python train.py --arch="ecapa_tdnn" --model="sound classifier" --dataset="synthesised sound scenes: up to three everyday sounds over a background" --train_examples=26041 --gain_aug_db=10 --time_shift_ms=100 --n_mels=40 --hop_length=160 --input="log_mel" --spec_augment=false --win_length=512 --targets=["number of sounds"] --num_classes=3 --norm="batchnorm" --hidden_act="mish" --depths=[12] --kernel_size=3 --stem="single" --widths=[320] --label_smoothing=0.05 --loss="binary_cross_entropy" --init="torch_default" --optimizer="soap" --beta2=0.999 --learning_rate=0.0018 --beta1=0.95 --shampoo_beta=0.999 --eps=1e-08 --precondition_frequency=25 --max_precond_dim=512 --merge_dims=true --one_sided=false --adamw_lr_other_params=0.0011 --max_grad_norm=5.0 --gradient_centralization=true --max_steps=9200 --batch_size=64 --epochs=22.6 --lr_schedule="poly" --final_lr_fraction=0.05 --warmup_steps=270 --weight_decay=0.1 --adamw_weight_decay_other_params=0.05
Rows from block 3 of a small sound classifier, named by matrix and row number. Each number is 200 + 40 x the weight over its row's rms, rounded and kept within 0 to 999. All counts start at 0.
After each channel's rows are labels from the 100 clips, of 14976, where the channel reaches its highest value: "top examples" is what is common among them; "lies over" is the class under the peak. Only what is clearly more common there than usual is listed. The data: synthesised sound scenes: up to three everyday sounds over a background. In brackets: how many of the 100, against the usual share in percent.
# c30: last pointwise conv (model.blocks.3.c3.0.weight, 320x320x1), inputs 214-319

c30.49,149,200,137,188,186,203,247,298,206,241,203,198,188,189,263,152,218,269,182,137,196,158,245,192,192,148,177,223,221,168,155,161,215,264,176,149,290,223,248,230,208,178,212,119,224,185,208,259,165,201,226,108,181,162,180,257,257,218,183,220,174,180,173,198,293,162,243,221,163,194,179,252,226,183,180,159,225,122,214,250,224,148,197,199,216,240,159,238,253,149,188,102,209,227,208,165,245,208,230,216,191,103,260,245,135,187
top examples: water drop (91 vs 5.3); first sound: water drop (59 vs 2.5); background: none (59 vs 22.6)
lies over: water drop (87 vs 0.4)

c30.14,153,226,196,213,194,198,176,146,161,174,198,168,175,233,220,209,145,237,110,134,243,170,216,223,205,183,220,203,245,142,154,194,177,236,162,246,167,258,211,211,181,183,208,299,181,216,171,196,227,281,156,187,168,211,245,157,177,248,273,240,284,199,175,158,227,233,238,203,210,160,218,139,143,235,243,165,181,222,195,225,235,293,167,198,174,175,185,222,183,130,198,245,137,171,232,247,215,199,186,244,156,227,188,187,212,240
top examples: number of sounds: 1 (65 vs 32.8); coughing (60 vs 5.4); first sound: coughing (44 vs 2.6)
lies over: coughing (58 vs 0.7)

c30.139,222,231,196,152,188,163,228,295,143,198,249,205,212,191,246,236,199,172,166,208,163,251,189,273,234,224,254,248,218,173,96,196,203,265,147,217,221,180,158,210,205,238,236,274,142,232,230,156,197,105,144,147,263,204,239,150,175,262,177,125,202,184,213,160,165,202,204,196,216,173,202,159,175,179,163,218,192,237,261,149,179,236,191,254,177,255,204,158,204,220,183,202,164,184,187,219,194,227,201,74,192,181,217,213,194,206
top examples: bird chirping (65 vs 5.4); first sound: bird chirping (39 vs 2.8)
lies over: bird chirping (64 vs 0.7)

c30.166,159,223,174,162,220,269,209,205,254,291,214,129,265,171,198,185,248,153,238,231,155,231,212,185,223,229,220,109,173,178,175,193,161,236,220,111,198,238,154,165,213,183,216,95,203,208,207,250,107,210,231,302,223,213,121,166,214,175,239,184,168,215,164,245,234,188,215,245,237,174,244,225,302,164,199,188,123,160,146,168,184,168,201,215,201,222,204,152,211,223,214,228,183,222,203,174,156,206,245,148,267,308,106,128,180,210
top examples: glass breaking (64 vs 4.9)
lies over: glass breaking (54 vs 0.7)

c30.92,229,164,215,149,148,166,205,201,160,213,138,252,175,258,254,276,203,176,200,190,201,151,242,216,214,208,197,228,228,190,201,131,153,199,203,171,196,153,222,230,252,177,180,222,167,220,174,231,279,217,225,185,212,201,224,158,178,149,242,204,184,136,197,135,270,174,208,210,285,214,238,219,235,170,197,212,254,166,126,145,222,282,251,157,277,209,248,235,231,172,220,145,186,181,196,161,154,173,238,133,230,141,109,169,201,139
top examples: background: none (50 vs 22.6); coughing (36 vs 5.4); first sound: coughing (25 vs 2.6)
lies over: coughing (35 vs 0.7)

c30.238,148,227,200,215,230,179,242,164,197,210,192,228,194,157,255,170,215,174,104,261,201,158,144,174,181,277,196,160,167,181,159,240,256,243,169,240,234,177,108,206,155,242,202,180,223,130,199,187,166,183,165,235,185,179,282,229,218,156,207,191,217,129,157,240,220,234,198,130,229,216,228,160,251,230,167,248,212,162,173,175,222,248,204,164,158,190,166,152,189,273,198,242,279,246,188,156,191,171,186,101,218,224,174,254,154,163
top examples: spray hiss (33 vs 5.7)
lies over: spray hiss (30 vs 1.3)

c30.287,174,171,200,225,215,228,235,222,248,213,205,170,137,189,206,279,204,173,246,136,194,167,268,184,235,211,212,212,226,178,212,185,145,192,202,158,202,226,198,217,167,154,186,213,235,177,190,174,136,255,170,106,237,203,244,198,263,241,200,198,158,207,158,262,163,153,192,214,205,280,178,225,198,177,217,257,271,233,228,189,180,225,304,221,221,197,134,218,131,222,185,192,288,240,192,239,186,146,232,122,178,208,165,156,284,212
top examples: laser zap (73 vs 5.6); background: none (64 vs 22.6); first sound: laser zap (53 vs 2.8)
lies over: laser zap (72 vs 0.9)

c30.290,216,207,122,190,221,213,200,141,205,236,249,221,191,199,174,181,232,208,182,142,222,159,165,170,200,198,147,249,169,296,250,205,235,204,245,180,144,172,116,174,138,210,190,148,246,175,241,136,217,203,203,234,190,163,197,157,181,147,130,203,266,180,256,199,133,245,158,276,197,178,162,194,234,252,241,214,158,172,162,214,212,176,188,188,119,216,192,181,193,167,185,218,161,176,163,199,189,161,157,154,190,214,150,163,281,161
top examples: water drop (56 vs 5.3); first sound: water drop (33 vs 2.5)
lies over: water drop (51 vs 0.4)

c30.147,201,201,199,240,175,131,176,202,235,198,180,188,211,265,219,179,171,184,218,207,228,223,219,170,204,157,227,203,165,161,128,243,267,156,182,164,235,137,190,232,209,172,264,206,220,217,177,191,163,123,175,152,179,260,208,241,229,203,129,211,204,134,183,203,255,69,153,263,162,234,180,180,240,141,181,235,250,144,165,129,175,248,160,274,226,171,268,236,219,221,137,242,200,212,262,211,260,161,138,187,208,224,208,164,238,243
top examples: coin spinning (32 vs 5)
lies over: coin spinning (27 vs 1.5)

c30.90,234,199,202,209,178,259,226,211,172,186,193,160,225,213,206,84,208,148,188,254,231,199,234,211,305,238,202,179,191,248,299,183,196,267,206,179,232,221,239,107,225,161,167,179,237,228,185,217,171,269,206,227,207,164,215,248,212,200,310,202,156,162,174,243,265,234,203,205,219,218,156,148,164,195,176,144,227,172,193,175,203,199,220,283,149,208,139,157,193,285,228,237,211,227,131,255,176,123,192,228,151,199,187,210,242,202
top examples: water drop (91 vs 5.3); first sound: water drop (54 vs 2.5)
lies over: water drop (91 vs 0.4)

c30.137,159,117,194,198,195,137,309,147,171,167,170,192,216,121,312,260,156,237,195,233,248,230,233,198,234,240,177,170,184,216,156,230,259,188,137,213,182,187,218,123,215,129,146,141,242,214,256,230,151,189,153,280,183,248,152,208,309,174,208,187,184,162,245,187,208,225,173,229,239,213,251,222,133,208,178,174,217,171,194,167,209,255,217,154,228,216,190,109,216,250,225,201,215,198,206,190,231,238,173,186,238,210,157,175,168,211
top examples: glass breaking (45 vs 4.9); first sound: glass breaking (27 vs 2.3)
lies over: glass breaking (45 vs 0.7)

c30.152,148,216,190,232,154,178,198,105,246,173,233,179,205,193,206,288,137,176,277,195,188,228,218,199,181,241,244,185,207,240,228,168,246,281,243,178,241,246,223,207,194,285,197,211,150,219,240,184,154,241,88,177,172,181,175,219,211,194,191,184,152,209,190,100,204,168,205,215,157,170,193,207,228,188,193,216,240,187,189,224,208,215,171,258,245,219,222,264,202,166,188,169,194,158,241,201,198,242,200,281,137,135,128,193,179,185
top examples: number of sounds: 1 (73 vs 32.8); background: none (62 vs 22.6); water drop (36 vs 5.3); first sound: water drop (29 vs 2.5)
lies over: water drop (34 vs 0.4); barking (27 vs 0.6)

c30.41,276,245,214,249,239,232,221,195,138,152,173,217,119,167,171,181,191,143,134,158,199,250,197,118,207,204,113,177,215,178,201,217,152,223,273,280,241,184,259,195,191,219,167,213,130,224,193,170,181,265,173,160,199,143,213,195,215,167,239,179,222,201,180,170,157,185,150,170,214,250,173,245,192,168,170,227,193,147,199,123,211,188,196,198,192,190,246,235,234,92,207,185,239,191,188,219,193,198,244,235,152,241,192,200,243,264
top examples: laser zap (89 vs 5.6); first sound: laser zap (63 vs 2.8); background: none (56 vs 22.6)
lies over: laser zap (89 vs 0.9)

c30.319,213,217,166,219,181,260,222,166,176,164,205,186,166,191,216,226,261,220,215,184,159,179,194,179,196,186,191,205,210,231,108,187,184,174,215,168,190,240,257,219,213,261,217,186,149,177,192,210,203,291,213,199,166,202,211,232,224,219,218,214,213,151,186,162,222,292,153,181,194,136,204,206,240,252,337,192,189,204,246,171,162,154,268,280,234,200,247,218,158,199,245,174,199,169,185,147,180,175,188,165,190,151,197,140,181,203
top examples: bird chirping (67 vs 5.4); first sound: bird chirping (33 vs 2.8)
lies over: bird chirping (62 vs 0.7)

c30.56,174,204,210,214,240,157,184,247,186,169,119,200,200,210,179,174,187,191,230,183,263,156,294,157,259,303,212,220,248,207,178,232,253,219,301,126,217,188,169,201,203,154,205,152,222,195,167,229,207,182,132,257,231,271,176,222,171,194,201,174,273,258,245,117,200,243,177,154,159,217,165,134,182,203,173,201,143,211,180,273,168,216,314,162,161,145,186,251,239,149,246,136,208,191,192,188,198,189,228,288,140,156,216,248,158,192
top examples: laser zap (72 vs 5.6); background: none (61 vs 22.6); first sound: laser zap (54 vs 2.8); bird chirping (26 vs 5.4)
lies over: laser zap (71 vs 0.9)

c30.193,168,207,209,208,220,231,223,155,194,211,206,206,242,212,231,222,185,240,176,162,266,189,191,171,210,174,180,168,229,188,227,251,256,269,178,158,241,218,113,234,126,237,212,217,187,138,216,196,233,139,199,180,133,246,77,162,208,260,152,186,200,168,234,213,259,222,182,216,204,257,219,137,268,162,259,179,194,211,199,197,246,196,239,258,211,165,272,152,194,194,133,209,181,147,237,143,149,225,202,152,238,216,246,202,203,260
top examples: barking (56 vs 5.5); first sound: barking (25 vs 2.9)
lies over: barking (54 vs 0.6)

c30.159,230,166,233,231,211,265,150,226,216,292,221,214,200,234,164,177,247,161,147,197,173,238,163,220,174,232,214,242,168,190,176,201,213,185,143,186,233,220,128,220,227,248,169,208,190,257,254,229,188,164,189,204,179,275,252,155,288,276,211,161,195,189,193,191,270,192,171,251,158,218,143,192,201,223,234,219,213,133,266,189,202,174,149,190,204,267,289,195,165,213,182,200,229,221,233,184,219,178,234,211,251,160,122,200,221,206
top examples: sawing (87 vs 5.1); first sound: sawing (47 vs 2.4)
lies over: sawing (87 vs 1.9)

c30.3,206,246,143,167,188,230,207,140,201,230,155,160,204,225,197,200,184,182,203,108,144,173,212,247,206,162,307,218,196,171,231,222,200,185,172,232,187,167,181,239,268,205,145,171,191,198,177,236,146,216,158,209,201,140,230,225,211,194,168,206,160,246,188,239,161,190,227,121,243,191,178,222,205,161,192,237,158,289,224,145,206,175,197,188,172,181,202,220,135,201,179,220,247,184,204,183,259,191,192,136,200,186,269,186,189,165
top examples: speech (26 vs 5.2); footsteps (26 vs 5.3)
lies over: speech (25 vs 1.2)

c30.252,223,168,201,264,162,235,185,221,168,183,146,252,241,251,195,162,254,136,189,162,275,152,219,247,190,180,210,201,185,219,231,141,296,271,219,156,222,223,103,203,185,150,242,218,205,200,221,253,163,197,161,159,177,197,180,197,250,259,151,166,273,184,179,206,208,232,110,156,180,267,205,166,262,215,168,158,198,196,238,191,131,174,232,175,238,195,250,286,239,188,226,268,162,234,233,183,179,223,234,221,191,261,273,236,206,174
top examples: sawing (30 vs 5.1)
lies over: sawing (27 vs 1.9)

c30.311,211,173,236,243,165,169,173,186,173,187,275,188,179,214,209,172,120,189,215,289,201,142,173,178,218,198,178,262,208,207,228,273,224,245,187,207,249,169,171,222,167,191,203,137,217,201,189,157,212,146,199,217,254,165,207,209,204,230,136,222,206,241,256,315,246,160,199,264,233,168,144,246,209,142,166,137,148,154,200,184,142,229,192,259,198,184,204,160,261,201,187,219,194,218,216,203,171,153,169,193,149,308,243,195,201,157
top examples: bird chirping (72 vs 5.4); first sound: bird chirping (35 vs 2.8)
lies over: bird chirping (71 vs 0.7)

c30.24,207,182,188,245,214,229,127,243,179,169,298,165,210,177,194,113,224,183,215,228,143,230,181,243,164,238,218,143,149,122,173,191,182,194,208,161,155,259,180,197,147,193,186,209,241,205,217,145,143,186,171,234,188,251,171,241,198,276,183,202,189,244,180,237,136,203,112,179,263,238,222,241,256,262,270,207,227,164,211,237,150,188,268,118,192,146,160,169,235,189,198,153,206,226,197,224,173,165,211,182,198,249,148,215,218,204
top examples: bird chirping (70 vs 5.4); first sound: bird chirping (39 vs 2.8)
lies over: bird chirping (62 vs 0.7)

c30.292,119,147,201,192,141,158,184,208,249,185,214,237,243,235,214,220,190,217,230,127,187,175,244,183,192,110,211,182,242,204,268,176,197,139,268,202,212,184,169,245,182,167,215,121,225,233,187,291,164,185,247,210,217,167,203,183,186,255,192,244,147,243,157,209,186,187,216,156,169,199,232,259,234,186,199,263,142,263,221,172,150,226,161,114,232,200,207,209,191,154,222,280,205,237,235,203,211,186,180,183,231,232,157,178,147,177
top examples: speech (56 vs 5.2); background: none (50 vs 22.6); first sound: speech (32 vs 2.6); laser zap (29 vs 5.6)
lies over: speech (55 vs 1.2)

c30.187,145,108,218,195,196,121,225,218,304,175,241,173,137,182,219,155,235,214,192,118,209,185,171,184,212,180,171,234,244,194,161,255,210,155,128,150,194,148,187,197,210,93,148,150,219,201,181,223,186,157,226,139,182,200,210,227,218,194,186,191,159,197,195,168,171,219,165,171,175,166,208,304,148,147,253,204,238,232,247,149,211,141,200,219,265,214,204,139,216,235,269,175,245,232,178,240,170,185,211,188,216,203,187,213,193,234
top examples: water drop (57 vs 5.3); first sound: water drop (28 vs 2.5); speech (27 vs 5.2)
lies over: water drop (53 vs 0.4)

c30.151,229,202,187,177,131,224,210,176,211,239,262,148,168,174,199,171,154,228,233,267,224,207,270,173,236,158,228,233,300,173,178,235,195,183,164,188,284,196,213,223,158,188,231,200,253,147,159,77,236,246,212,202,177,203,140,194,131,225,139,207,157,198,272,195,239,215,224,235,223,147,158,182,115,212,257,223,148,186,189,201,173,205,221,154,182,218,178,263,255,231,182,187,165,235,176,185,153,235,216,276,260,169,178,177,257,117
top examples: number of sounds: 1 (60 vs 32.8); coughing (40 vs 5.4); first sound: coughing (28 vs 2.6)
lies over: coughing (36 vs 0.7)

c30.93,120,250,231,215,176,172,179,236,230,221,215,197,209,199,147,217,191,264,242,256,188,186,219,212,216,198,194,170,107,127,213,171,175,174,241,186,223,185,182,200,224,215,243,208,178,166,204,175,234,247,174,276,217,228,241,163,223,187,269,192,161,212,83,144,204,201,216,269,187,251,283,174,222,245,161,178,243,241,199,232,270,228,168,231,202,186,241,209,221,166,191,219,249,133,166,128,194,199,196,197,147,119,205,201,183,222
top examples: bird chirping (53 vs 5.4); laser zap (47 vs 5.6)
lies over: bird chirping (52 vs 0.7); laser zap (46 vs 0.9)

c30.306,165,214,175,193,129,271,220,254,189,220,165,211,165,209,202,195,194,211,151,208,221,215,209,276,186,144,284,69,206,218,217,164,228,207,211,190,155,147,264,217,226,189,168,135,210,229,174,211,187,202,217,203,168,241,120,214,213,154,228,181,232,204,199,175,97,137,195,201,203,172,227,270,187,228,142,182,220,213,196,219,132,199,187,190,271,214,228,167,241,244,153,217,274,168,193,170,237,216,211,198,225,226,196,98,200,170
top examples: spray hiss (36 vs 5.7); stream (32 vs 5.5); first sound: spray hiss (27 vs 2.8)
lies over: spray hiss (35 vs 1.3)

c30.184,217,148,227,207,173,161,239,218,154,153,187,237,232,243,203,177,213,146,237,234,178,174,148,241,223,200,155,207,173,181,276,263,206,202,189,204,176,170,185,162,242,243,163,261,231,219,188,221,217,230,206,199,77,194,222,154,152,135,177,165,183,175,190,179,124,144,201,162,131,213,181,157,231,227,179,197,183,221,184,203,219,189,152,166,195,160,249,302,168,280,149,212,283,140,174,181,210,261,144,190,241,186,190,168,225,249
top examples: water drop (50 vs 5.3)
lies over: water drop (47 vs 0.4)

c30.198,164,160,199,190,164,245,217,256,219,268,185,163,187,202,287,194,269,208,219,236,212,197,138,176,220,236,218,153,174,123,232,190,183,206,192,177,149,144,169,176,222,193,179,170,184,256,275,164,190,242,243,179,201,172,169,234,185,238,170,278,216,233,163,139,207,152,156,166,155,261,153,249,205,149,159,184,198,154,163,182,199,215,205,247,336,134,208,183,198,213,210,224,220,262,156,262,230,192,203,189,168,137,111,223,268,122
top examples: creak (33 vs 5.6); water drop (25 vs 5.3)
lies over: creak (30 vs 1.5)

c30.284,207,257,201,162,240,215,110,166,193,189,141,220,190,207,178,167,180,229,220,113,199,269,231,242,158,240,221,229,148,161,156,197,149,145,212,237,216,295,124,164,216,137,194,193,173,221,183,181,225,186,254,180,233,237,179,253,164,154,206,152,134,179,134,151,207,245,271,205,189,170,160,235,193,198,206,166,230,224,212,148,197,220,206,239,126,235,157,245,186,179,228,218,205,207,172,235,217,237,186,230,200,180,184,225,212,160
top examples: background: none (84 vs 22.6); laser zap (47 vs 5.6); knocking (37 vs 5.3); first sound: laser zap (31 vs 2.8)
lies over: laser zap (47 vs 0.9); knocking (35 vs 0.5)

c30.217,194,232,260,207,201,236,164,180,196,207,183,244,174,186,133,137,307,230,181,181,156,231,152,298,163,164,173,154,201,180,185,215,228,171,245,217,238,305,137,312,158,241,192,246,188,226,209,203,224,213,153,183,148,180,214,230,250,240,223,218,179,175,166,260,191,231,198,192,188,238,253,228,209,162,324,130,228,188,151,143,222,256,185,248,254,217,230,206,188,145,180,192,184,173,175,203,244,124,227,207,273,201,183,206,120,189
top examples: door slam (41 vs 5.4); footsteps (40 vs 5.3); first sound: footsteps (29 vs 2.7); first sound: door slam (26 vs 2.8)
lies over: door slam (39 vs 0.2); footsteps (37 vs 0.7)

c30.180,222,212,179,235,148,193,224,195,211,237,131,116,194,221,213,243,174,230,259,249,139,153,194,253,313,203,249,184,235,253,248,192,207,236,237,167,212,191,182,204,260,276,209,150,190,231,253,158,244,150,224,223,124,205,139,125,217,165,173,156,193,190,248,140,179,232,172,191,228,196,188,196,206,200,182,257,244,226,172,160,227,247,255,165,276,151,193,115,244,237,154,209,198,177,195,136,202,207,97,171,218,153,279,203,253,193
top examples: spray hiss (33 vs 5.7); stream (28 vs 5.5)
lies over: spray hiss (31 vs 1.3)

c30.81,185,225,180,254,151,231,182,319,164,268,232,235,268,207,136,242,127,126,198,282,165,208,159,212,239,252,186,147,194,235,201,234,240,250,187,152,206,247,212,228,215,209,190,165,160,192,220,189,197,223,261,199,129,150,173,211,212,222,117,169,216,177,236,185,201,181,150,211,233,146,222,181,193,196,206,158,212,228,160,152,146,225,189,185,136,210,297,276,238,126,186,263,171,207,186,190,232,176,167,165,167,214,212,188,282,187
top examples: bird chirping (83 vs 5.4); first sound: bird chirping (46 vs 2.8)
lies over: bird chirping (74 vs 0.7)

c30.87,242,208,168,205,178,131,186,249,208,215,240,173,212,263,162,156,150,284,201,170,274,211,240,159,178,226,180,211,219,201,204,243,186,175,254,211,152,168,170,173,232,196,172,288,197,198,213,180,240,197,217,195,144,188,190,218,220,324,225,199,159,243,214,252,130,206,166,192,147,189,235,224,198,233,166,215,236,153,146,174,113,215,178,158,208,168,209,240,192,126,161,263,196,192,223,142,179,230,355,143,245,171,215,124,154,182
top examples: background: none (64 vs 22.6); laser zap (35 vs 5.6)
lies over: laser zap (34 vs 0.9)

c30.17,147,311,210,132,231,223,190,163,216,207,138,211,180,153,209,156,231,303,224,160,176,263,164,243,158,159,161,182,196,180,172,211,225,231,214,233,250,300,239,251,200,161,180,181,189,222,208,244,228,187,208,277,163,177,188,197,164,233,176,226,157,235,190,215,249,224,179,224,197,189,157,225,241,282,219,211,207,254,298,265,196,199,263,229,177,176,167,299,140,163,188,266,210,202,203,214,235,201,241,273,190,244,284,214,237,237
top examples: footsteps (64 vs 5.3); first sound: footsteps (51 vs 2.7)
lies over: footsteps (63 vs 0.7)

c30.285,189,217,178,117,223,277,214,208,232,236,133,162,230,110,171,147,255,172,183,214,163,131,182,219,269,185,227,171,234,190,175,166,218,182,163,180,244,219,187,164,232,212,149,181,202,219,225,225,210,198,156,205,291,243,119,212,196,180,143,214,238,159,260,238,179,272,257,239,223,167,217,176,218,264,270,196,231,233,229,238,202,253,186,218,166,209,193,279,146,150,171,203,205,220,225,189,252,226,202,242,212,233,190,207,283,137
top examples: background: none (55 vs 22.6); knocking (44 vs 5.3); first sound: knocking (25 vs 2.7)
lies over: knocking (42 vs 0.5)

c30.211,142,136,184,194,223,209,198,212,103,185,159,180,173,258,186,178,197,242,234,133,163,134,209,163,228,197,172,185,162,219,238,210,119,182,138,184,211,189,276,182,210,203,201,153,159,211,200,193,137,276,157,325,257,139,205,231,173,211,223,207,135,264,210,136,249,172,178,141,239,150,181,202,145,248,222,262,181,188,131,160,234,178,210,192,165,203,115,230,236,216,251,250,279,240,160,229,205,170,224,234,200,116,272,199,239,206
top examples: water drop (30 vs 5.3)
lies over: water drop (26 vs 0.4)

c30.35,164,126,165,186,169,204,200,169,219,176,225,95,277,211,161,182,252,191,207,179,218,204,155,239,147,143,195,258,257,250,191,219,109,206,116,171,170,209,198,152,158,243,265,248,288,213,243,199,183,187,184,215,183,192,231,184,144,225,235,264,198,163,161,238,180,250,258,282,158,211,251,113,190,183,224,162,232,205,213,170,204,197,159,209,214,216,180,113,121,205,192,157,218,248,199,203,232,262,184,228,173,177,178,153,212,181
top examples: door slam (75 vs 5.4); first sound: door slam (60 vs 2.8)
lies over: door slam (72 vs 0.2)

c30.173,197,264,162,216,260,195,209,231,152,200,187,245,272,180,221,232,171,213,213,172,206,206,226,277,192,192,199,180,202,297,153,217,207,114,194,272,192,184,149,209,217,192,154,297,246,184,191,249,283,183,210,277,192,202,192,212,191,177,172,248,167,213,250,188,149,231,192,203,215,203,198,228,180,205,261,169,253,215,213,221,185,215,184,262,253,188,171,164,270,218,223,242,220,202,116,192,184,178,200,168,189,174,215,207,172,121
top examples: number of sounds: 1 (67 vs 32.8); door slam (66 vs 5.4); background: none (56 vs 22.6); first sound: door slam (53 vs 2.8)
lies over: door slam (66 vs 0.2)

c30.278,166,189,167,164,247,251,192,193,259,173,285,236,206,147,198,181,228,199,242,203,135,190,216,195,201,70,243,197,226,126,102,200,164,183,192,255,213,238,234,269,260,243,186,193,191,277,224,158,129,136,129,173,254,233,100,192,172,196,256,174,223,202,156,171,199,178,220,199,180,174,193,189,205,159,171,225,195,125,179,175,127,193,165,194,148,215,221,167,154,185,180,210,236,215,298,227,236,210,252,152,211,199,177,144,249,180
top examples: bird chirping (34 vs 5.4)
lies over: bird chirping (33 vs 0.7)

c30.118,197,197,129,153,155,189,183,235,169,189,225,161,281,137,134,204,169,269,161,191,151,140,145,268,161,202,194,305,166,230,219,170,166,231,161,201,145,233,249,284,142,199,287,137,230,169,194,165,186,152,220,269,150,223,210,140,275,194,231,233,242,157,261,243,142,178,258,214,214,162,216,201,173,271,136,154,224,222,192,207,133,175,228,175,174,206,223,187,221,197,183,224,209,264,149,255,146,255,183,223,212,212,228,196,157,200
top examples: sawing (46 vs 5.1); first sound: sawing (27 vs 2.4)
lies over: sawing (44 vs 1.9)

c30.55,237,181,221,275,164,139,145,162,135,251,202,155,237,167,226,158,195,165,218,240,195,164,230,250,223,239,252,132,250,201,160,177,173,185,172,201,176,200,151,312,149,277,207,243,238,266,239,219,272,132,230,169,170,162,187,240,182,194,235,186,186,174,208,147,184,254,281,186,240,172,158,199,182,157,236,154,232,173,250,247,231,153,276,243,195,216,195,181,125,194,156,117,233,196,171,245,238,182,147,186,263,230,203,159,261,238
top examples: footsteps (42 vs 5.3); first sound: footsteps (28 vs 2.7)
lies over: footsteps (32 vs 0.7)

c30.138,193,213,161,229,195,191,218,191,232,205,193,138,234,135,203,147,178,178,171,187,204,100,205,141,173,148,245,160,243,151,206,206,194,163,209,256,197,131,280,144,182,211,179,184,219,154,275,219,160,182,203,185,207,138,200,203,151,150,140,246,180,180,165,234,154,223,110,177,166,198,185,244,178,282,227,193,189,231,246,162,172,174,151,165,205,256,182,199,190,191,227,227,267,184,214,226,165,179,183,172,172,203,179,148,222,216
top examples: glass breaking (28 vs 4.9); clipping (28 vs 8.1); text has "clipped" (28 vs 8)
lies over: glass breaking (25 vs 0.7)

c30.168,150,145,262,156,240,266,166,230,200,263,136,188,176,230,259,222,149,202,192,218,300,261,280,183,205,287,175,160,182,186,228,208,177,143,296,210,151,101,216,158,203,151,174,192,222,221,161,275,208,161,190,193,206,205,227,155,188,203,156,216,229,191,192,217,238,149,250,215,148,190,203,136,266,169,175,132,194,168,197,183,155,156,238,175,200,194,163,147,272,145,172,207,221,179,171,153,190,203,173,204,224,180,208,183,193,171
top examples: coughing (55 vs 5.4); first sound: coughing (38 vs 2.6); barking (28 vs 5.5)
lies over: coughing (54 vs 0.7); barking (25 vs 0.6)

c30.74,215,236,212,174,221,184,140,201,172,201,250,176,214,187,165,252,223,140,245,174,201,173,229,147,186,256,133,257,255,203,170,241,196,143,185,200,237,270,226,165,237,141,230,126,247,192,223,265,203,265,229,218,212,181,116,189,233,204,156,254,206,191,214,247,170,215,210,205,223,164,213,243,186,217,178,189,212,163,267,206,183,161,220,163,236,194,189,133,235,164,159,171,201,190,204,233,147,269,232,226,174,259,156,187,218,148
top examples: sawing (35 vs 5.1)
lies over: sawing (30 vs 1.9)

c30.250,207,121,251,203,211,209,242,161,119,235,213,134,202,187,173,186,228,144,225,172,250,227,183,196,135,226,208,247,176,161,254,202,169,152,226,218,196,192,134,200,258,196,173,196,143,231,177,177,198,165,178,213,309,157,245,176,186,233,169,188,168,117,245,211,188,170,227,225,136,136,277,221,175,245,192,201,164,173,216,161,169,272,169,157,213,244,229,210,180,176,168,132,218,192,222,189,141,225,249,220,232,223,146,196,178,167
top examples: creak (38 vs 5.6); frog croaking (28 vs 5.5); clipping (26 vs 8.1); text has "clipped" (26 vs 8)
lies over: creak (33 vs 1.5); frog croaking (26 vs 1.2)

c30.133,225,233,296,205,227,138,263,128,188,236,176,274,185,208,204,181,179,240,213,164,217,182,168,225,198,179,181,141,321,117,156,238,278,152,144,141,185,187,264,134,204,240,257,233,154,270,160,130,211,200,205,188,260,187,173,297,161,238,147,151,184,232,255,274,192,177,140,287,253,196,207,236,175,153,189,181,224,221,161,154,163,159,232,194,243,178,162,184,230,143,173,192,280,157,256,235,141,161,268,193,148,234,211,223,173,192
top examples: footsteps (45 vs 5.3); knocking (30 vs 5.3); first sound: footsteps (25 vs 2.7)
lies over: footsteps (33 vs 0.7)

c30.240,199,174,194,247,187,180,163,161,175,180,220,170,221,225,216,278,164,265,199,217,217,268,206,162,225,199,208,190,228,136,205,130,240,219,232,227,161,197,180,225,143,189,240,244,228,188,168,49,196,178,180,154,156,255,199,167,176,144,180,161,254,235,175,212,290,218,199,212,207,115,255,215,226,202,311,253,220,145,152,240,168,249,252,207,220,165,227,122,268,163,199,163,160,133,220,180,164,260,184,249,221,186,254,207,177,148
top examples: number of sounds: 1 (61 vs 32.8); coughing (47 vs 5.4); first sound: coughing (34 vs 2.6); glass breaking (28 vs 4.9)
lies over: coughing (43 vs 0.7); glass breaking (27 vs 0.7)